config.toml
arch = "conformer"
model = "sound classifier"
dataset = "telephone keypad tones over noise or synthetic speech"
train_examples = 39062
gain_aug_db = 6
time_shift_ms = 100
input = "waveform_16khz"
targets = ["last key"]
num_classes = 16
norm = "rmsnorm"
hidden_act = "geglu"
mlp_ratio = 4
head_dim = 32
fused_qkv = false
qk_norm = false
inner_norm = false
moe = "top_k"
num_experts = 32
moe_every = 2
expert_mlp_ratio = 0.5
experts_per_token = 2
shared_expert = false
wave_strides = [5, 4, 4, 2]
subsampling = 2
layers = 12
width = 128
positions = "rope"
kernel_size = 15
label_smoothing = 0.1
loss = "binary_cross_entropy"
head_dropout = 0.1
residual_init = "zero_last"
optimizer = "adamw"
learning_rate = 0.0013
beta1 = 0.9
beta2 = 0.999
eps = 1e-06
max_grad_norm = 0.5
gradient_centralization = true
cautious_weight_decay = true
ema_decay = 0.999
max_steps = 5800
batch_size = 48
epochs = 7.1
lr_schedule = "poly"
final_lr_fraction = 0.05
warmup_steps = 1160
weight_decay = 0.4
Rows from block 4, named by matrix and row number. Each number is 50 + 10 x the weight over its row's rms, rounded and kept within 0 to 99. All counts start at 0.
# gate: second MLP gate (model.blocks.4.mlp.gate.weight, 512x128), inputs 64-127
gate.111:50 41 53 55 52 51 55 32 37 44 53 43 40 49 43 56 52 71 51 61 47 72 60 42 20 40 49 53 63 56 61 41 50 68 43 68 39 48 50 46 55 40 45 65 53 39 51 52 55 49 47 64 63 50 61 37 37 55 49 37 49 45 56 38
gate.112:59 57 54 51 54 59 51 55 60 54 68 49 45 48 39 60 35 64 58 37 55 36 55 33 55 56 59 51 44 38 42 65 50 37 50 64 45 63 31 62 55 41 42 63 48 55 69 48 62 67 42 51 45 57 51 45 38 56 64 64 62 63 67 60
gate.113:42 36 54 53 35 52 57 63 35 54 67 44 43 62 54 52 43 71 42 50 72 67 23 46 42 51 52 53 52 46 47 49 52 46 43 69 59 58 45 46 56 42 60 55 58 67 53 62 63 41 41 43 44 45 55 37 58 52 57 48 52 51 55 44
gate.114:57 53 60 66 51 52 45 40 58 56 55 59 46 58 55 65 28 50 47 48 60 37 52 56 52 39 33 38 51 63 46 38 61 60 56 46 52 57 57 45 57 45 62 57 63 29 41 42 60 49 62 38 39 47 46 58 44 48 37 66 72 62 64 47
gate.115:48 36 49 55 53 33 60 41 48 59 68 61 40 46 64 49 61 39 49 57 53 54 23 61 38 39 46 54 64 46 54 60 62 39 45 50 52 49 34 57 62 56 44 43 66 38 56 42 48 69 66 49 63 34 46 59 65 48 58 54 45 42 51 49
gate.116:54 58 56 54 58 36 33 64 44 59 54 57 36 64 56 56 54 65 41 44 55 40 32 35 41 58 74 48 49 76 42 64 56 46 64 38 62 42 48 59 62 65 49 46 35 48 58 63 47 50 44 53 52 52 65 37 49 60 45 45 65 63 54 54
gate.117:43 37 52 36 35 53 45 55 47 53 51 71 47 67 50 38 50 60 62 52 62 44 61 56 58 49 53 68 49 38 54 61 40 38 56 47 64 50 65 49 42 44 61 37 55 46 62 41 57 64 48 33 34 50 50 49 40 33 47 70 29 44 39 53
gate.118:50 52 59 49 50 54 63 50 44 31 67 35 48 45 63 46 42 52 32 35 50 53 50 46 63 49 49 41 55 57 51 57 48 55 43 35 56 62 59 41 54 57 59 52 48 37 52 32 48 43 49 62 52 42 39 40 51 33 32 61 65 56 39 55
gate.119:56 38 58 54 32 52 52 62 55 50 40 63 38 52 52 35 52 47 55 41 47 60 37 55 57 36 57 61 31 52 46 51 64 39 63 63 56 49 57 35 68 44 36 36 44 48 45 54 45 46 39 66 57 46 50 62 53 46 45 56 47 68 61 53
gate.120:52 50 48 48 42 52 60 32 57 54 45 45 24 53 54 64 63 43 53 48 41 40 35 62 55 46 57 45 62 48 57 55 66 44 45 60 65 46 42 46 66 64 42 53 39 51 69 63 27 56 42 51 33 54 58 39 46 49 40 64 61 38 31 43
gate.121:59 45 46 31 50 55 38 48 62 63 58 64 40 46 43 46 61 48 62 40 52 64 37 56 59 60 55 46 48 41 66 37 55 54 56 39 61 45 64 47 55 63 57 60 35 56 39 55 57 56 54 58 41 60 38 61 42 42 53 40 55 59 37 56
gate.122:44 52 44 51 55 61 57 42 38 60 49 43 67 38 43 55 55 34 47 59 65 65 59 55 64 59 42 67 49 37 56 37 34 57 52 66 68 64 55 70 66 57 57 38 60 48 65 42 56 44 46 42 46 61 36 52 53 44 70 60 51 59 62 60
gate.123:32 42 43 50 49 50 58 57 40 34 60 66 34 43 35 69 41 65 59 69 68 55 42 58 56 40 52 61 59 53 53 59 48 44 55 71 43 57 38 29 46 52 51 43 51 48 47 39 53 41 39 60 55 38 51 52 38 52 47 40 48 53 43 65
gate.124:31 56 46 48 44 64 57 44 43 36 42 51 50 54 49 62 50 43 41 60 60 49 42 54 51 37 54 28 52 43 40 33 45 29 45 62 55 50 48 55 54 71 45 63 56 58 48 49 64 51 51 38 46 43 41 54 39 50 48 45 51 43 70 39
gate.125:64 58 60 43 61 28 44 48 36 60 56 51 31 72 52 39 31 26 32 46 59 50 52 31 56 43 45 42 40 44 58 60 43 55 55 65 61 35 60 35 55 54 49 58 50 54 61 48 49 41 66 46 74 54 41 42 44 43 49 51 47 56 40 60
gate.126:45 89 51 46 40 42 57 37 31 39 57 65 52 38 63 54 70 49 38 43 58 54 56 44 56 27 62 41 56 41 61 60 35 34 48 55 51 44 36 44 64 40 53 38 37 46 44 67 37 56 45 58 46 31 43 43 47 37 47 74 44 42 68 64
gate.127:45 40 47 46 33 58 56 49 52 34 52 47 50 41 42 38 52 58 42 53 50 52 44 58 49 29 53 43 43 48 37 48 74 55 57 52 49 39 59 41 58 36 56 51 52 35 47 55 62 55 47 49 42 56 47 38 53 49 48 53 54 69 42 47
gate.128:49 49 51 62 47 60 57 34 35 61 70 62 51 43 64 33 53 44 42 38 52 54 43 42 54 44 62 53 45 41 57 40 37 48 65 74 36 39 51 50 72 43 41 46 49 33 53 51 59 55 57 54 37 45 23 55 47 37 57 59 48 67 67 47
gate.129:58 62 57 52 61 61 60 30 56 44 44 54 38 53 69 38 49 41 49 46 53 32 46 40 43 49 53 46 49 49 48 59 49 46 57 63 53 47 45 43 65 42 55 33 52 62 42 69 47 64 55 62 41 50 51 41 46 39 39 55 52 55 51 51
gate.130:32 39 61 66 28 52 42 42 45 57 57 50 53 38 58 53 49 48 45 58 53 58 49 52 59 46 34 56 49 65 58 40 50 38 62 68 43 38 43 57 50 63 36 58 56 34 42 66 56 60 36 48 42 55 40 56 33 44 66 63 48 40 56 43
gate.131:54 66 32 65 38 55 40 39 60 53 67 44 52 51 47 36 36 49 41 40 68 58 35 32 54 33 43 57 59 40 55 49 59 61 47 65 58 51 35 42 48 45 46 60 48 42 63 48 45 54 52 56 63 47 50 57 37 52 59 50 48 48 43 56
gate.132:61 43 55 70 51 51 67 37 51 41 52 37 43 63 45 52 57 53 53 52 37 42 43 51 45 38 55 64 66 50 43 48 47 52 64 57 48 49 53 62 47 51 30 48 39 74 45 57 41 53 31 47 54 49 40 48 58 59 64 44 63 50 57 55
gate.133:62 66 61 50 38 53 35 56 55 42 57 62 53 44 45 37 40 34 58 61 55 41 58 43 48 62 54 58 28 48 56 46 55 48 57 75 50 47 46 64 70 47 64 43 59 56 34 60 47 40 57 47 41 51 50 52 44 60 44 55 51 39 43 40
gate.134:47 47 59 54 44 51 38 35 60 66 50 65 43 61 57 66 66 51 59 37 38 54 32 38 25 35 51 42 53 51 48 41 48 57 56 57 42 45 36 60 60 42 65 46 47 61 65 47 41 59 50 57 38 54 42 43 25 70 38 52 67 55 63 29
gate.135:27 62 40 51 54 56 37 42 60 44 41 38 41 48 51 64 65 65 37 41 49 58 58 40 48 58 54 59 58 37 56 46 63 54 60 55 61 65 62 38 59 53 62 57 62 49 64 62 58 45 56 48 56 54 60 28 51 44 44 37 39 56 37 47
gate.136:47 37 51 35 54 45 40 29 67 42 52 41 54 62 43 44 47 55 54 53 66 40 52 58 52 54 51 54 48 58 53 66 37 35 44 61 45 55 50 41 60 35 49 53 51 66 49 40 64 36 59 48 41 51 41 43 34 43 53 48 66 56 34 60
gate.137:62 63 52 37 40 39 41 59 63 66 54 44 36 37 63 61 65 47 59 65 47 54 35 46 43 45 57 56 32 54 41 38 53 38 48 48 57 42 42 61 69 57 52 49 36 37 47 49 54 63 31 40 57 58 41 59 60 61 56 43 48 57 68 55
gate.138:51 55 43 49 47 58 56 38 46 50 70 52 59 43 65 57 50 70 46 49 48 60 43 38 36 60 35 59 41 68 52 53 46 38 34 43 51 37 51 38 46 52 40 63 60 35 38 53 64 53 41 49 34 41 46 61 62 62 62 66 52 65 57 31
gate.139:49 57 37 66 53 65 41 63 57 61 58 48 37 54 66 48 53 42 70 40 36 39 38 54 38 41 39 41 68 52 48 58 46 58 66 60 62 36 61 34 59 61 56 55 39 49 59 51 63 64 53 68 49 39 32 50 50 42 64 66 54 48 69 41
gate.140:54 49 44 35 37 49 54 63 63 43 72 55 55 49 53 51 52 54 43 53 64 59 39 41 60 50 52 53 38 49 50 63 61 69 69 53 61 54 41 47 40 33 53 49 36 35 46 66 51 68 60 56 59 62 28 45 37 50 59 61 37 37 74 53
gate.141:66 68 34 58 41 59 58 41 42 48 41 41 57 49 56 33 56 46 50 50 56 48 47 58 40 44 57 38 45 29 58 41 51 51 48 47 37 55 51 64 59 59 40 48 57 38 45 39 55 34 56 64 32 43 56 63 48 37 51 44 38 35 45 61
gate.142:47 57 62 41 35 38 37 54 47 58 49 66 54 30 46 40 50 41 58 67 52 62 55 59 59 40 64 57 51 57 38 45 54 32 30 50 56 55 63 35 48 36 70 36 44 36 44 47 53 60 31 66 32 49 48 41 58 48 64 56 44 50 65 37
gate.143:59 52 34 61 53 56 57 51 40 67 53 45 34 44 57 72 63 40 50 53 56 59 53 68 50 39 34 35 60 35 39 51 39 51 61 65 49 57 44 41 44 58 55 62 47 52 46 39 39 71 42 37 42 46 55 37 41 35 48 49 44 58 54 43
gate.144:47 65 48 36 51 49 57 39 52 55 67 67 29 38 71 56 39 48 49 39 50 53 54 45 33 41 49 43 58 53 45 53 56 48 54 67 56 49 58 57 46 41 55 56 64 38 63 61 45 70 41 59 50 48 28 59 43 51 40 54 65 70 48 67
gate.145:62 68 47 44 28 41 40 54 36 48 67 48 64 35 73 48 32 43 39 37 55 44 48 33 42 45 62 33 62 35 42 49 45 53 45 57 62 40 56 56 39 44 43 37 58 55 61 45 44 35 43 71 63 39 54 56 50 53 50 52 55 47 46 61
gate.146:56 52 50 49 35 45 64 58 63 42 59 45 48 48 50 38 37 56 58 44 46 49 52 48 47 59 47 50 46 57 24 28 45 56 55 54 36 60 43 35 50 35 46 33 43 65 54 53 40 69 34 46 38 54 46 66 69 57 50 67 59 68 54 53
gate.147:34 49 49 46 58 31 37 39 42 61 58 74 45 40 59 42 50 60 57 44 41 39 54 39 52 38 44 54 40 43 48 51 46 58 52 74 30 55 50 38 65 45 58 35 67 46 60 53 32 66 63 61 55 39 25 51 54 47 46 58 62 55 62 45
gate.148:58 52 48 68 53 44 28 48 54 64 44 35 65 40 67 52 42 67 45 48 33 55 42 39 60 43 40 63 53 50 36 54 50 38 46 35 31 58 62 45 37 50 36 49 40 49 62 51 48 60 58 53 64 44 35 39 55 66 35 58 38 39 52 50
gate.149:46 41 72 55 58 42 40 54 32 63 43 36 59 35 45 54 67 45 38 53 58 62 47 41 56 57 44 51 34 59 46 37 39 50 47 41 39 56 39 40 58 59 56 43 47 51 62 45 41 67 37 52 55 43 50 49 55 63 55 61 51 36 66 45
gate.150:58 43 43 53 57 63 61 52 64 55 55 43 37 48 42 57 48 27 25 44 63 58 28 56 45 26 55 53 55 61 50 44 61 48 51 45 57 58 52 49 46 43 61 62 51 53 42 41 58 52 43 31 66 39 60 46 35 46 46 46 64 52 41 67
gate.151:54 47 38 38 48 44 51 50 62 39 37 40 46 53 44 61 45 56 57 67 47 41 50 46 58 52 37 43 46 41 50 55 47 63 35 60 45 50 38 68 36 35 58 38 54 46 41 63 52 40 52 56 48 36 54 57 36 40 59 57 50 43 54 60
gate.152:29 49 36 43 68 49 56 43 73 54 45 41 51 57 49 57 60 67 51 42 53 37 55 40 61 50 52 59 52 41 61 56 34 46 58 53 53 36 29 59 47 41 58 57 35 36 61 43 51 42 56 39 48 37 43 45 54 31 42 48 63 45 45 60
gate.153:34 55 49 60 38 56 43 38 60 37 59 50 56 41 44 49 52 47 60 55 40 49 57 43 38 38 68 31 38 43 54 51 63 38 59 52 57 56 44 49 69 47 58 47 58 57 45 49 37 61 55 55 44 49 47 44 50 55 49 50 44 52 66 52
gate.154:52 45 50 58 30 56 58 42 54 35 53 34 60 51 66 43 39 52 43 54 63 55 59 59 56 29 45 31 46 51 36 37 64 60 49 57 59 65 57 54 62 45 67 44 45 32 65 52 55 44 62 66 39 39 54 53 50 44 43 60 34 38 66 58
gate.155:45 75 40 40 60 33 48 55 33 55 52 46 54 49 47 63 38 36 39 52 49 50 59 49 58 38 41 51 43 60 42 53 46 38 51 43 45 56 52 49 57 61 61 43 41 56 48 52 50 48 36 42 43 46 37 36 40 39 59 74 54 57 63 35
gate.156:57 37 53 39 59 49 52 35 46 36 63 53 43 50 61 51 55 39 37 57 58 54 46 61 50 51 38 55 62 58 42 44 50 55 63 51 37 48 45 41 53 39 46 45 39 58 38 40 70 39 54 44 50 31 39 41 37 54 23 36 79 47 51 51
gate.157:29 37 48 42 41 38 52 66 40 49 47 60 45 34 57 42 66 45 58 55 51 43 52 53 42 34 53 42 43 63 48 50 47 51 42 52 55 42 48 55 55 57 55 66 59 58 48 48 37 44 58 65 36 62 41 59 45 63 57 35 48 48 40 68